Weights of a small audio frame classifier.
Data: trained on Morse code for random letters and digits, with fading, noise and interfering tones, 26041 training examples, 31.2 epochs.
Rows from block 3, named by matrix and row number. Rows with one number belong to one channel. Each number is 50 + 15 x the weight over its row's rms, rounded and kept within 0 to 99. All counts start at 0.
# convs0: first width-11 conv, stride 2 (model.blocks.3.convs.0.weight, 192x192x11), inputs 96-103, a 11 kernel for each
# convs1: second width-11 conv (model.blocks.3.convs.1.weight, 192x192x11, transposed), outputs 96-103, a 11 kernel for each
convs0.39:19 77 25 33 73 69 53 61 61 68 40 63 48 65 23 63 37 46 62 69 68 63 96 44 65 54 75 31 55 53 60 35 16 13 50 44 59 58 35 35 55 51 68 63 27 43 74 45 28 44 59 31 55 58 52 46 45 54 52 43 45 41 07 66 58 50 71 63 38 36 51 34 24 60 71 27 58 64 43 43 54 60 66 71 55 29 58 34
convs0.40:43 44 63 40 37 52 53 54 38 71 50 33 28 56 72 40 62 79 65 54 46 46 71 60 50 53 36 59 28 39 56 45 65 70 53 57 41 58 39 24 58 53 49 93 46 61 46 53 69 30 49 18 64 72 45 56 52 57 14 73 44 37 52 34 46 64 30 46 35 74 32 52 36 52 59 57 57 62 52 73 33 47 67 38 63 43 07 40
convs0.41:58 53 48 55 59 10 41 60 40 37 18 33 51 53 59 37 55 47 37 71 61 75 30 58 50 54 52 70 42 32 21 37 66 61 55 57 40 62 53 33 25 58 35 99 63 52 51 58 33 54 38 44 45 69 27 56 46 33 48 35 85 10 38 34 67 62 57 56 31 40 35 49 59 48 44 25 59 45 38 66 18 63 45 84 65 30 63 54
convs0.42:57 29 41 53 56 55 56 45 53 42 47 57 69 44 67 52 17 58 53 59 64 31 63 32 33 50 43 46 51 52 54 43 75 40 57 58 48 50 47 76 27 39 52 42 55 72 56 39 39 61 55 55 79 52 23 49 36 41 71 61 54 16 51 65 30 70 69 55 38 26 59 44 61 59 71 26 18 71 54 42 40 45 46 67 43 30 41 45
convs0.43:22 47 23 43 65 60 50 55 57 60 63 45 58 72 58 48 56 37 28 47 48 71 53 31 52 58 52 59 25 43 50 47 67 71 57 38 32 14 34 36 82 51 72 46 63 41 40 49 00 67 31 56 48 78 66 44 61 55 69 38 52 20 53 70 50 62 41 69 39 46 64 74 67 39 59 56 42 63 48 55 15 50 32 30 15 53 69 30
convs0.44:43 44 43 64 66 48 57 38 57 38 46 59 34 53 69 61 55 60 66 25 51 55 34 39 62 68 70 47 27 71 66 70 22 59 28 27 33 45 70 72 53 50 38 49 62 30 33 66 48 69 57 56 43 64 63 32 44 24 73 81 40 36 66 51 40 61 50 51 58 71 46 56 56 34 51 64 30 35 43 60 62 49 47 58 45 43 36 62
convs0.45:77 55 64 68 46 38 47 45 62 49 36 78 39 40 58 68 45 73 32 57 54 23 32 62 44 08 62 56 51 69 62 48 78 26 41 48 30 64 67 67 44 44 44 62 61 32 17 59 88 49 25 65 21 56 73 29 64 43 45 27 41 67 39 52 47 27 66 70 34 59 36 44 27 64 34 71 27 69 55 61 30 50 36 79 50 17 33 38
convs0.46:54 44 69 34 66 69 36 37 55 46 65 62 14 30 48 58 59 37 38 71 40 55 19 41 53 53 43 27 50 43 52 80 52 61 51 57 47 09 45 75 74 93 53 55 45 42 19 71 36 61 54 28 34 37 58 63 70 10 50 71 57 57 44 63 54 68 52 57 46 56 48 61 75 25 58 52 59 39 60 64 48 73 60 22 08 62 33 49
convs0.47:49 49 53 57 45 04 56 41 50 48 55 62 50 55 38 45 33 61 38 64 51 56 39 41 70 89 53 43 48 62 55 51 44 50 68 79 27 57 52 10 27 57 46 49 54 59 40 72 46 54 31 43 12 47 57 62 66 95 32 86 54 46 47 50 87 13 24 17 78 55 34 64 61 57 57 54 45 54 64 80 34 70 50 63 34 28 42 60
convs0.48:49 44 69 62 38 36 46 57 42 47 56 60 75 57 41 86 60 45 52 33 54 34 37 47 59 72 67 48 47 58 71 55 51 67 46 54 47 58 33 23 60 66 60 32 53 42 80 55 74 20 56 63 35 48 76 48 59 42 64 35 58 48 53 37 60 48 17 62 66 46 53 42 33 53 58 44 77 77 28 73 35 63 40 34 38 47 55 52
convs0.49:42 49 40 30 75 66 61 47 83 39 51 66 38 85 69 67 43 47 60 78 48 60 49 66 45 76 35 58 59 43 44 38 66 32 63 45 30 46 39 25 39 87 50 64 59 29 43 76 44 42 46 60 60 28 46 21 51 35 72 86 58 68 38 35 55 55 42 35 49 80 55 54 51 60 49 38 37 22 63 50 44 61 41 71 63 55 44 37
convs0.50:46 43 44 43 65 41 34 63 54 63 38 47 33 61 59 37 44 44 77 51 46 45 24 41 48 38 22 40 69 40 63 46 59 47 48 62 24 32 58 70 47 77 29 43 45 38 43 31 67 41 45 58 61 53 78 58 34 50 59 17 64 24 47 56 54 56 60 30 40 53 63 50 75 58 34 55 56 49 49 53 50 49 50 43 58 65 35 38
convs0.51:77 38 47 38 42 38 17 51 72 56 78 68 58 54 56 51 59 66 60 48 74 50 56 71 44 47 51 53 36 31 46 46 43 48 75 60 54 80 41 59 28 35 46 37 60 35 58 64 45 48 65 43 82 57 39 80 62 31 32 77 61 45 30 45 38 66 37 45 58 38 46 45 36 78 59 69 68 54 34 59 70 65 64 61 40 43 41 44
convs0.52:53 53 48 45 72 20 65 49 37 75 49 51 43 46 76 30 44 27 53 48 45 56 74 51 54 50 45 50 53 60 58 67 42 64 46 55 51 10 36 11 63 93 63 50 56 44 72 73 52 35 72 65 52 56 51 24 47 61 74 29 62 57 27 99 30 60 57 50 55 55 34 22 64 49 24 66 72 67 20 65 70 49 48 59 37 27 69 71
convs0.53:48 50 60 45 32 58 52 72 71 46 60 69 60 57 44 45 43 11 65 32 56 44 34 60 47 27 66 20 50 45 35 49 45 54 63 49 42 57 38 53 58 57 43 46 81 59 39 63 26 50 41 61 74 28 44 39 44 67 56 69 19 45 38 50 71 34 47 30 78 59 35 57 47 56 65 63 53 28 46 53 69 81 59 64 21 68 49 46
convs0.54:65 69 43 54 37 34 75 56 62 29 59 59 66 33 18 36 50 49 51 50 60 71 32 32 88 51 59 51 55 14 53 40 64 46 54 78 39 58 47 58 50 61 35 53 56 61 65 30 63 24 64 59 25 68 62 67 61 32 74 48 36 69 46 35 46 46 39 26 42 72 30 48 36 72 26 59 64 44 38 40 38 67 56 66 92 57 55 69
convs0.55:53 53 44 60 34 38 60 44 47 59 31 55 15 38 45 43 70 54 54 79 62 52 68 50 43 45 66 64 71 57 41 48 32 61 35 58 45 52 38 90 59 21 64 50 47 31 46 50 40 23 65 55 25 18 56 57 65 14 48 68 45 53 57 51 41 49 41 60 61 32 41 73 43 33 48 70 38 54 58 41 55 32 50 42 51 46 40 65
convs0.56:39 49 53 33 57 50 49 61 55 63 60 50 62 55 51 59 99 49 40 42 43 48 66 62 55 25 44 62 46 59 65 32 61 42 59 41 63 42 41 57 62 53 46 50 20 58 58 27 63 61 59 48 47 44 29 61 57 47 71 35 36 66 05 93 20 36 70 24 20 57 28 47 58 25 48 77 51 64 76 36 71 42 12 38 54 35 42 49
convs0.57:54 34 62 33 68 59 34 68 67 36 35 46 29 44 58 51 53 70 43 41 62 44 67 69 33 38 81 69 33 52 17 54 26 58 33 59 75 47 28 34 36 54 55 55 73 40 74 51 81 72 38 26 42 21 52 44 56 52 46 67 82 58 68 17 11 21 45 46 48 48 68 30 42 50 42 36 62 40 57 73 09 51 45 64 72 30 25 28
convs0.58:35 59 56 67 50 38 58 65 53 31 66 58 38 46 65 64 50 42 31 45 80 58 63 38 66 52 31 48 38 26 43 39 64 75 31 68 54 44 40 39 43 48 62 38 42 74 54 74 27 68 53 32 56 49 28 22 42 47 51 38 75 43 62 44 67 69 78 40 56 46 33 49 37 88 27 11 77 54 50 82 40 82 50 42 18 47 41 48
convs0.59:28 53 40 62 66 67 77 40 75 54 42 31 25 51 46 70 49 40 52 63 39 65 37 28 36 70 45 37 49 59 56 38 43 41 42 71 59 58 44 51 65 30 54 64 49 69 54 33 46 32 55 33 71 82 58 61 35 48 72 00 21 50 36 41 55 99 58 78 70 32 46 27 48 53 31 65 63 66 56 78 49 43 48 44 56 52 57 13
convs0.60:38 40 63 53 74 24 36 45 40 38 22 43 56 64 52 49 73 48 46 67 45 49 26 31 48 57 44 55 33 39 52 71 29 93 51 61 62 65 41 34 58 55 46 33 43 25 74 48 42 40 44 46 41 33 66 89 20 86 76 48 47 80 58 64 32 56 63 33 60 60 22 57 57 56 33 68 28 57 67 40 39 14 44 28 59 63 30 36
convs0.61:60 55 50 51 42 45 73 39 49 25 47 70 44 52 65 64 32 36 64 22 61 52 50 66 47 38 63 37 60 60 51 10 19 52 41 49 51 45 49 43 48 40 70 51 36 23 55 43 39 62 42 53 57 53 55 52 58 54 18 37 35 78 34 65 71 46 53 39 75 21 44 55 67 36 38 33 91 53 63 49 37 26 42 55 25 44 37 48
convs0.62:58 39 43 42 48 27 75 42 47 66 27 48 41 67 38 42 60 53 19 40 38 52 84 58 55 73 46 40 43 49 62 33 42 20 69 35 31 42 46 47 58 53 45 57 56 52 29 41 49 49 51 49 26 76 33 56 62 43 54 51 11 41 47 53 42 65 33 48 60 77 52 46 76 49 49 13 43 37 36 84 52 49 32 29 36 56 52 55
convs0.63:49 51 44 58 53 41 64 56 63 45 15 24 44 33 50 46 46 42 18 50 37 40 45 54 51 23 44 61 38 56 65 28 55 02 60 60 19 59 45 58 57 55 59 75 54 55 38 48 36 37 59 32 52 53 52 74 37 51 42 42 72 31 43 76 45 75 64 56 31 55 47 46 71 68 38 63 65 39 46 53 41 29 51 43 21 48 42 55
convs0.64:60 46 53 32 60 63 47 71 68 35 52 28 70 54 50 37 50 43 74 45 51 56 30 37 43 66 60 62 49 61 72 43 23 40 72 58 53 37 49 31 46 37 66 53 71 61 23 35 86 41 67 29 43 47 50 41 63 50 44 19 43 27 56 46 37 27 53 29 38 62 42 56 68 48 71 34 54 46 54 36 55 48 51 43 43 46 53 76
convs0.65:28 53 25 69 70 69 57 32 45 63 66 59 39 41 67 62 30 42 23 33 39 31 63 41 65 46 40 40 51 34 56 50 47 64 68 35 46 22 53 40 54 52 51 58 71 74 38 66 51 47 27 61 49 48 45 51 42 55 46 78 57 60 64 22 66 50 60 49 57 25 67 36 21 36 65 67 50 54 47 66 54 60 41 18 17 57 33 52
convs0.66:76 39 36 49 58 25 61 21 71 44 36 71 49 70 71 58 15 65 31 50 43 35 19 57 50 49 49 65 71 17 69 54 51 64 30 49 49 75 33 23 50 38 50 67 40 57 49 62 54 38 16 47 62 31 53 59 44 44 51 45 72 43 45 39 47 46 48 34 63 59 58 37 53 58 75 41 35 44 43 50 31 26 27 68 44 46 24 49
convs0.67:49 54 67 38 42 52 42 55 57 65 28 35 59 44 55 42 48 53 53 54 46 50 48 48 49 52 53 51 44 27 43 51 61 36 62 46 67 65 61 44 37 42 54 27 28 05 81 68 56 63 17 51 55 67 38 57 42 17 66 53 43 69 47 65 64 34 58 48 17 48 63 72 45 73 42 27 33 59 58 45 62 45 41 83 39 47 30 26
convs0.68:39 61 28 68 59 88 46 61 36 32 22 31 43 68 44 48 27 53 99 44 49 42 30 68 57 45 37 38 59 35 45 50 59 65 61 07 41 55 74 61 52 41 47 60 52 64 32 19 42 75 24 71 71 47 36 26 43 70 60 56 65 56 55 62 53 52 68 45 36 59 65 17 31 66 69 18 65 63 57 58 52 36 40 33 25 42 55 40
convs0.69:53 52 29 49 43 70 63 54 51 15 62 74 72 58 36 22 33 40 50 44 57 62 71 45 52 67 46 47 42 53 56 56 33 60 13 58 75 50 40 16 83 49 23 59 26 80 64 35 39 40 38 80 53 56 51 56 46 46 43 57 59 30 63 59 44 50 60 50 64 58 31 16 49 75 68 65 50 70 26 64 66 29 57 61 39 44 86 56
convs0.70:39 57 49 61 68 42 34 73 40 65 38 48 72 24 45 48 20 56 80 39 39 73 38 54 56 49 52 37 77 25 82 34 36 41 42 35 60 56 23 41 69 49 52 86 49 56 61 25 59 42 56 37 56 53 47 33 56 57 26 69 52 54 35 51 46 58 29 14 64 54 35 46 34 58 46 80 47 52 54 69 45 45 31 51 49 73 62 63
convs0.71:29 57 29 79 58 60 33 72 50 75 47 49 44 35 69 56 18 64 41 43 57 47 39 93 45 59 43 81 37 43 29 69 60 62 29 32 33 67 17 44 58 28 47 43 46 68 29 75 52 51 36 58 61 39 75 72 59 46 63 47 22 38 70 52 44 57 40 63 31 60 61 47 50 46 40 51 47 26 64 54 52 45 60 88 47 27 52 46
convs0.72:44 45 64 45 67 27 55 54 52 30 52 27 33 37 87 43 69 75 60 41 16 43 83 56 56 52 60 31 52 47 56 45 47 63 51 42 43 52 53 52 59 43 44 52 63 65 37 62 06 13 72 44 66 34 78 63 82 57 41 54 35 52 67 14 44 38 48 04 48 62 32 41 54 75 69 30 48 31 41 58 56 50 55 59 57 61 50 31
convs0.73:64 42 35 63 59 48 22 32 70 41 43 61 55 58 53 83 31 03 42 60 48 54 49 73 25 58 82 42 41 40 38 69 49 36 39 57 40 52 70 66 34 56 76 29 36 56 43 49 27 10 62 58 46 57 34 38 55 67 63 46 35 29 40 58 66 43 74 25 22 56 40 64 40 59 44 28 30 34 58 53 42 60 31 63 53 50 34 44
convs0.74:44 56 41 47 55 53 53 54 60 60 40 21 51 54 44 44 38 56 68 71 67 50 37 37 44 53 20 51 54 39 33 47 74 55 50 63 54 61 44 70 70 50 51 56 48 44 70 46 43 44 60 54 46 25 60 72 62 50 43 69 50 11 40 44 49 38 52 34 40 52 43 33 72 42 49 52 50 73 31 69 49 55 62 33 17 25 59 38
convs0.75:52 78 59 41 50 38 46 58 29 52 35 85 42 69 80 56 39 65 61 33 58 34 63 42 66 62 54 54 34 25 61 41 60 53 44 79 51 37 40 41 31 48 71 51 46 60 29 42 42 44 81 60 43 54 36 53 74 54 36 45 47 35 28 51 48 34 46 20 62 48 48 74 63 35 66 07 42 82 76 49 68 26 29 61 28 58 32 80
convs0.76:45 42 51 46 45 43 69 37 49 61 84 39 40 71 55 50 37 54 61 45 62 43 88 48 27 38 26 47 90 25 81 34 42 58 59 58 46 34 32 49 45 56 34 57 36 61 60 49 17 50 44 21 57 29 88 63 47 26 26 78 49 62 70 33 54 35 43 58 42 68 64 35 50 57 61 66 49 50 99 51 48 30 38 33 37 54 69 25
convs0.77:52 47 45 51 65 45 27 34 76 27 52 77 49 79 29 48 55 53 46 47 23 51 21 40 60 58 54 63 65 42 34 49 37 73 33 26 62 50 53 38 26 36 67 55 44 59 58 18 37 55 44 76 63 38 53 42 73 79 61 36 55 20 39 37 49 59 37 64 45 44 59 42 24 35 37 46 68 56 48 60 52 55 51 45 43 33 17 61
convs1.39:56 47 44 61 55 40 55 46 45 45 46 26 49 72 40 58 66 50 50 90 45 52 25 38 69 36 71 54 57 52 20 46 50 60 49 60 27 42 63 35 61 47 35 59 62 49 50 33 25 54 21 35 66 75 25 45 60 23 11 47 74 26 66 53 46 45 30 43 59 34 68 69 53 47 42 49 42 63 45 54 58 71 59 62 41 54 70 23
convs1.40:35 49 59 40 73 45 57 27 55 59 52 41 39 69 64 67 28 57 45 42 74 14 31 39 46 32 31 74 58 67 58 63 37 51 25 72 43 31 44 60 48 50 52 49 50 80 45 28 57 34 50 65 51 21 71 33 30 58 33 49 32 34 28 62 68 83 28 74 36 59 64 46 50 61 31 28 37 59 64 43 14 50 61 42 59 43 59 41
convs1.41:45 41 56 26 51 51 75 65 26 61 47 56 39 56 45 27 46 49 55 35 56 43 64 63 00 23 40 25 66 38 51 53 67 43 73 39 32 64 19 69 24 29 71 52 65 53 29 39 58 57 72 47 62 50 45 71 53 44 38 27 69 36 80 25 44 52 73 45 28 50 51 65 68 05 46 43 68 59 48 60 66 42 34 69 55 49 57 63
convs1.42:42 47 52 33 56 45 39 80 78 73 48 54 49 66 60 33 57 35 35 44 50 60 79 72 42 55 46 48 38 70 29 63 58 41 83 44 65 49 45 34 54 56 52 46 68 03 62 47 43 43 52 59 45 74 39 41 48 82 00 45 64 49 18 67 36 47 84 37 55 42 47 54 74 63 50 61 33 33 16 86 52 58 36 53 57 81 25 46
convs1.43:63 43 55 57 59 41 63 10 43 33 55 36 57 75 64 44 54 53 37 59 35 74 40 41 86 45 45 55 62 70 64 46 65 79 57 64 29 48 52 18 63 49 49 61 37 32 35 48 57 52 44 67 71 37 33 38 46 70 57 59 68 58 32 59 46 44 36 57 47 42 47 84 68 44 44 43 27 51 49 60 59 48 32 68 44 49 48 44
convs1.44:86 58 15 48 32 53 32 60 75 84 65 46 38 41 51 26 47 72 43 50 54 42 36 56 54 53 38 46 38 36 56 59 65 51 64 84 35 64 39 46 44 51 40 60 63 52 50 39 63 22 54 50 72 47 48 52 38 40 34 42 55 75 36 30 65 35 53 62 34 50 66 79 42 39 38 64 32 33 53 35 45 34 52 49 30 60 55 65
convs1.45:56 30 54 55 52 42 34 52 48 55 47 41 59 52 72 52 35 63 43 40 35 47 51 45 51 66 47 32 65 56 56 77 52 38 33 61 58 19 73 61 75 53 12 56 19 55 50 45 54 23 66 60 55 61 29 33 39 49 64 33 48 45 91 50 41 30 37 60 61 59 60 24 46 27 62 62 53 59 48 87 32 41 97 44 49 33 44 55
convs1.46:77 29 40 48 57 39 67 54 67 65 66 24 42 63 86 72 42 78 54 33 59 68 72 34 51 63 35 55 31 71 75 53 30 54 41 34 51 74 37 38 41 51 52 65 53 57 53 61 64 56 43 54 43 49 64 56 48 37 53 78 31 48 51 38 66 73 30 66 59 48 35 49 64 33 55 56 55 47 51 44 52 64 60 38 61 28 29 57
convs1.47:42 22 63 55 42 48 53 62 49 40 55 63 17 42 27 37 50 49 54 43 50 42 93 43 59 75 61 63 60 61 54 51 67 60 25 61 39 34 37 29 57 22 42 31 51 65 34 67 57 64 37 59 57 43 48 36 61 42 64 48 65 23 31 47 52 46 52 45 19 46 54 45 29 56 30 69 52 50 52 66 34 52 48 63 62 73 44 43
convs1.48:38 40 57 60 63 58 67 60 36 42 57 38 61 48 33 63 48 55 35 42 22 37 38 62 39 36 32 57 48 48 67 53 68 70 68 57 68 55 31 48 65 46 40 52 43 39 74 51 45 47 35 45 52 65 44 51 82 51 00 32 39 43 60 46 69 51 57 53 39 62 46 52 60 31 55 67 43 53 42 38 35 76 62 49 55 30 35 46
convs1.49:42 46 44 61 67 59 54 17 30 58 43 37 34 57 25 42 58 65 47 49 50 47 48 37 43 30 81 47 34 58 68 80 15 30 31 75 50 60 55 08 53 53 38 56 59 86 46 38 45 51 49 19 43 23 55 35 63 63 55 67 36 39 52 49 46 46 59 62 40 49 43 70 48 72 50 73 29 34 37 79 39 66 47 51 36 68 25 64
convs1.50:53 24 71 65 66 63 46 50 55 76 38 49 23 18 73 41 62 63 29 41 38 87 20 40 45 31 78 39 66 40 45 51 62 38 64 34 78 45 69 60 23 62 41 60 44 67 44 37 56 48 45 56 39 67 49 56 49 49 67 63 06 67 80 51 40 50 61 50 40 43 27 66 27 48 50 33 56 60 46 29 54 49 45 48 63 24 30 61
convs1.51:29 57 59 13 56 47 70 69 71 41 40 42 57 35 46 58 52 48 60 48 45 45 66 40 58 48 59 44 72 67 64 53 50 62 22 23 48 58 70 34 60 45 46 59 24 43 43 24 73 61 35 33 52 83 42 35 66 31 41 65 35 53 48 55 47 62 64 18 47 53 54 44 48 44 64 58 55 62 39 48 68 16 72 44 49 38 32 23
convs1.52:51 31 38 58 45 48 46 54 49 55 53 35 41 38 59 45 65 42 35 53 52 48 62 45 31 60 44 23 38 15 45 72 52 45 59 47 28 57 44 45 36 22 52 48 21 44 42 24 93 43 61 53 59 37 50 49 68 83 28 33 39 66 31 40 53 55 59 59 34 56 68 59 64 48 69 47 58 24 42 51 52 97 28 41 51 68 53 53
convs1.53:74 36 40 35 47 59 26 32 68 30 26 45 71 40 49 54 35 58 47 58 64 31 49 77 56 50 81 72 86 47 53 60 18 40 87 58 18 33 67 66 40 53 54 62 21 63 56 49 51 64 57 57 45 29 42 29 50 42 78 50 49 56 62 52 59 35 27 53 35 62 34 52 62 19 64 54 46 46 39 47 31 60 37 77 50 34 53 64
convs1.54:50 47 55 49 34 52 37 61 61 47 38 37 68 59 63 60 43 51 55 32 44 64 51 49 52 75 49 27 46 48 29 24 42 48 53 46 46 37 36 56 32 68 37 79 31 76 53 36 19 48 40 31 42 73 46 45 47 32 29 44 69 44 35 78 42 38 44 25 50 45 31 50 32 64 58 45 52 62 74 59 66 53 23 82 45 51 57 56
convs1.55:58 51 29 63 60 75 40 39 51 30 54 47 25 42 49 63 50 63 56 42 52 53 73 72 66 47 53 72 40 47 43 46 68 40 58 55 55 71 56 25 32 73 52 38 66 34 44 25 46 53 89 34 65 61 49 44 59 61 33 25 69 44 48 45 55 57 26 65 57 59 62 53 52 41 35 43 48 49 50 48 32 49 48 59 52 43 34 32
convs1.56:27 42 69 25 44 32 29 16 39 51 60 41 52 39 49 73 50 33 41 38 31 40 49 56 31 51 38 82 63 52 56 54 62 80 44 27 19 54 58 60 63 30 58 49 65 63 24 21 79 62 53 29 56 54 30 50 49 61 49 30 56 43 58 56 41 66 31 40 49 80 59 36 44 71 47 29 44 65 48 46 51 36 60 55 25 46 13 61
convs1.57:63 61 46 60 59 70 25 41 76 60 69 53 65 49 37 32 46 49 55 76 49 20 42 53 57 28 35 53 60 79 41 33 59 34 46 37 41 66 72 15 57 54 62 49 42 68 46 31 53 60 61 45 61 47 49 48 47 36 28 42 27 53 49 36 59 62 36 72 83 61 46 57 53 29 70 33 66 32 31 47 77 42 71 48 69 50 54 59
convs1.58:50 37 53 51 27 64 83 56 60 19 62 52 66 38 46 48 63 46 70 72 56 57 35 64 50 55 47 63 43 62 79 50 43 48 54 58 45 23 60 57 64 37 44 55 33 28 49 56 85 29 62 76 95 39 30 38 59 59 77 15 46 40 43 61 55 40 73 71 30 62 40 40 52 19 42 70 72 54 48 77 41 69 29 46 59 38 68 46
convs1.59:47 33 71 17 52 84 65 72 61 45 50 76 68 61 46 34 72 42 58 26 48 20 41 49 44 55 63 32 43 73 59 49 70 40 68 55 40 62 71 27 51 49 27 35 27 47 55 57 58 59 66 48 44 55 33 40 46 47 50 39 40 81 53 55 50 39 60 50 64 50 70 41 70 69 74 24 26 44 67 37 56 42 39 46 62 89 64 38
convs1.60:55 76 37 20 44 58 33 46 48 54 49 55 45 70 53 22 47 66 68 46 58 33 77 63 42 35 52 47 34 52 56 35 49 80 38 52 46 37 45 33 27 68 50 31 39 56 56 53 72 44 70 49 70 61 54 37 47 56 58 39 54 30 65 48 58 41 65 40 55 73 51 44 45 48 63 44 62 69 67 68 51 54 37 51 54 35 59 26
convs1.61:32 71 55 73 42 62 51 36 62 44 31 68 67 45 31 44 54 43 42 43 82 75 58 54 71 55 30 27 71 38 57 83 28 46 53 43 27 57 67 79 39 52 42 33 64 50 05 55 24 64 62 52 78 34 41 50 34 47 43 45 61 61 84 56 37 83 61 62 62 73 33 47 32 50 55 70 46 81 60 62 55 45 32 38 69 47 55 53
convs1.62:69 55 46 47 37 44 42 47 46 63 44 74 66 71 50 50 65 37 46 45 37 29 79 36 63 56 49 53 51 46 38 28 24 33 17 90 61 74 37 27 48 74 49 36 37 61 56 41 58 59 42 38 48 27 45 63 26 58 41 71 32 29 79 49 50 37 31 51 62 48 65 16 65 39 53 46 63 43 39 45 39 57 78 60 43 36 56 31
convs1.63:70 23 41 38 41 36 60 27 53 41 53 33 45 54 50 52 22 52 32 46 43 35 86 56 45 40 42 40 39 51 38 50 64 66 38 53 70 56 41 37 51 71 47 65 26 59 61 65 20 58 45 26 57 40 42 43 63 50 61 50 58 48 75 39 41 36 35 65 47 44 50 38 50 56 57 65 63 61 17 68 68 54 75 50 56 47 52 57
convs1.64:68 65 29 52 75 53 48 54 62 51 47 52 51 32 34 52 57 71 91 39 38 60 55 43 39 38 81 55 31 37 26 63 78 65 50 39 22 77 36 29 58 00 66 61 64 58 40 59 43 24 54 47 38 52 63 54 33 29 20 35 52 59 32 50 70 66 45 62 67 15 25 46 82 32 55 52 53 55 49 75 27 61 64 19 39 40 49 33
convs1.65:36 57 29 39 81 64 68 81 71 27 69 55 45 45 51 50 39 46 47 49 40 49 40 46 35 40 50 53 53 63 68 64 42 47 32 25 76 53 51 45 56 32 51 44 59 51 73 31 37 34 69 36 36 62 69 39 38 77 47 76 60 22 45 38 63 58 44 35 63 60 48 56 48 35 52 52 62 46 69 81 45 24 62 36 54 40 41 78
convs1.66:58 54 67 61 64 72 17 54 58 28 29 56 64 44 50 70 58 39 41 39 50 36 51 40 52 60 69 63 54 36 38 55 49 68 55 52 16 13 93 28 55 57 63 55 63 58 34 73 38 94 41 44 36 34 48 26 39 46 68 19 54 43 72 40 38 65 58 56 38 75 41 30 46 70 34 63 49 34 52 35 30 52 56 69 42 53 64 42
convs1.67:34 60 68 55 34 37 57 40 76 44 41 14 54 45 68 41 61 46 64 60 35 49 49 55 45 57 32 39 60 77 55 54 28 25 55 38 52 60 37 47 36 62 59 60 76 45 60 46 25 58 52 30 45 56 53 68 45 41 84 41 46 31 50 34 57 68 79 34 61 68 30 33 65 47 73 20 50 45 62 46 55 47 19 54 60 50 54 63
convs1.68:40 55 60 56 49 30 62 59 65 40 61 74 50 38 42 40 46 43 40 47 65 46 44 58 60 28 67 52 43 47 35 65 36 52 50 48 57 35 53 55 42 38 52 37 79 38 49 49 43 34 32 68 33 67 38 28 74 33 71 45 33 60 65 62 49 40 50 24 63 62 76 58 28 70 34 65 12 60 37 50 48 30 48 54 60 76 53 68
convs1.69:54 50 49 54 50 52 49 58 50 49 30 34 64 57 17 58 29 52 67 24 44 56 34 48 40 36 45 71 20 52 55 49 41 39 33 36 25 71 86 51 47 55 42 51 51 50 49 78 06 67 31 33 47 54 45 29 55 56 69 51 38 28 57 77 43 53 51 72 62 67 44 41 40 56 61 08 28 49 61 34 51 36 34 76 38 40 62 32
convs1.70:56 44 35 41 62 43 51 68 50 27 54 56 43 53 77 32 55 31 54 57 49 69 71 38 16 40 78 35 72 60 62 38 40 30 39 71 50 52 65 41 49 47 35 30 79 48 42 53 17 45 57 64 47 84 28 53 73 39 29 36 64 51 42 40 49 79 46 49 71 50 64 30 37 63 94 69 26 66 58 65 66 87 41 48 43 46 22 79
convs1.71:46 51 00 52 42 56 66 43 34 50 47 37 58 51 60 38 67 42 65 72 58 38 50 66 46 42 40 42 67 53 40 71 47 16 46 58 50 43 47 40 31 15 39 57 32 44 70 33 26 47 45 33 48 61 76 60 48 27 54 45 75 59 69 42 52 52 33 65 24 48 46 30 76 52 66 34 57 59 40 42 39 37 66 46 51 39 41 44
convs1.72:50 56 15 44 39 78 56 52 47 40 37 63 53 44 57 44 41 97 60 65 48 32 39 46 36 45 42 24 43 68 35 40 36 59 37 73 37 59 46 46 48 61 21 47 60 68 56 81 40 43 34 51 44 52 50 60 47 67 45 29 21 43 49 67 55 59 67 51 20 97 40 56 58 35 51 44 55 40 53 36 49 18 51 31 54 52 59 48
convs1.73:67 31 49 52 38 59 53 59 42 23 56 49 64 51 52 47 70 54 49 44 72 64 39 69 38 53 47 83 49 54 30 42 84 67 67 61 89 37 70 32 56 26 76 45 47 67 43 50 45 58 35 40 41 63 39 48 66 60 54 47 55 43 40 49 54 40 82 61 29 48 57 72 59 21 69 01 50 51 48 40 60 55 44 43 33 47 46 64
convs1.74:46 55 64 48 43 70 47 51 52 66 75 50 52 36 35 69 62 38 45 63 32 91 61 45 45 41 48 73 20 30 31 34 57 67 54 58 43 42 41 61 21 69 52 65 49 67 35 43 37 67 45 41 54 55 49 58 70 28 42 65 35 69 57 43 55 51 27 48 73 57 48 34 47 50 07 65 51 47 45 56 36 58 50 21 30 66 51 49
convs1.75:52 68 64 50 57 52 36 33 52 60 61 34 50 46 33 75 41 81 54 60 42 56 62 62 28 84 50 58 41 23 25 33 64 66 51 40 70 37 30 52 74 70 49 56 69 30 59 39 50 28 37 60 33 56 51 47 66 56 29 16 64 54 52 45 51 55 56 46 53 65 47 58 61 41 25 32 67 36 18 50 53 37 77 54 39 51 70 61
convs1.76:74 48 49 53 60 62 64 67 41 87 73 23 49 46 54 50 45 33 63 61 45 58 46 47 30 50 35 44 47 45 91 57 27 36 51 48 30 45 39 68 52 04 85 92 55 77 60 44 40 59 50 50 59 54 45 57 53 44 64 65 48 34 12 55 62 68 41 42 57 61 56 51 39 70 40 57 56 47 53 49 55 37 38 65 66 46 34 49
convs1.77:43 46 57 27 60 49 61 35 40 66 38 33 56 66 35 55 49 29 59 43 37 59 42 27 72 59 44 25 37 82 35 45 43 32 71 48 66 35 86 44 55 64 66 68 63 48 62 37 41 30 45 54 41 57 18 17 55 37 46 68 48 66 42 84 21 81 30 44 34 57 35 48 50 57 32 27 54 50 37 53 65 51 28 53 57 60 53 54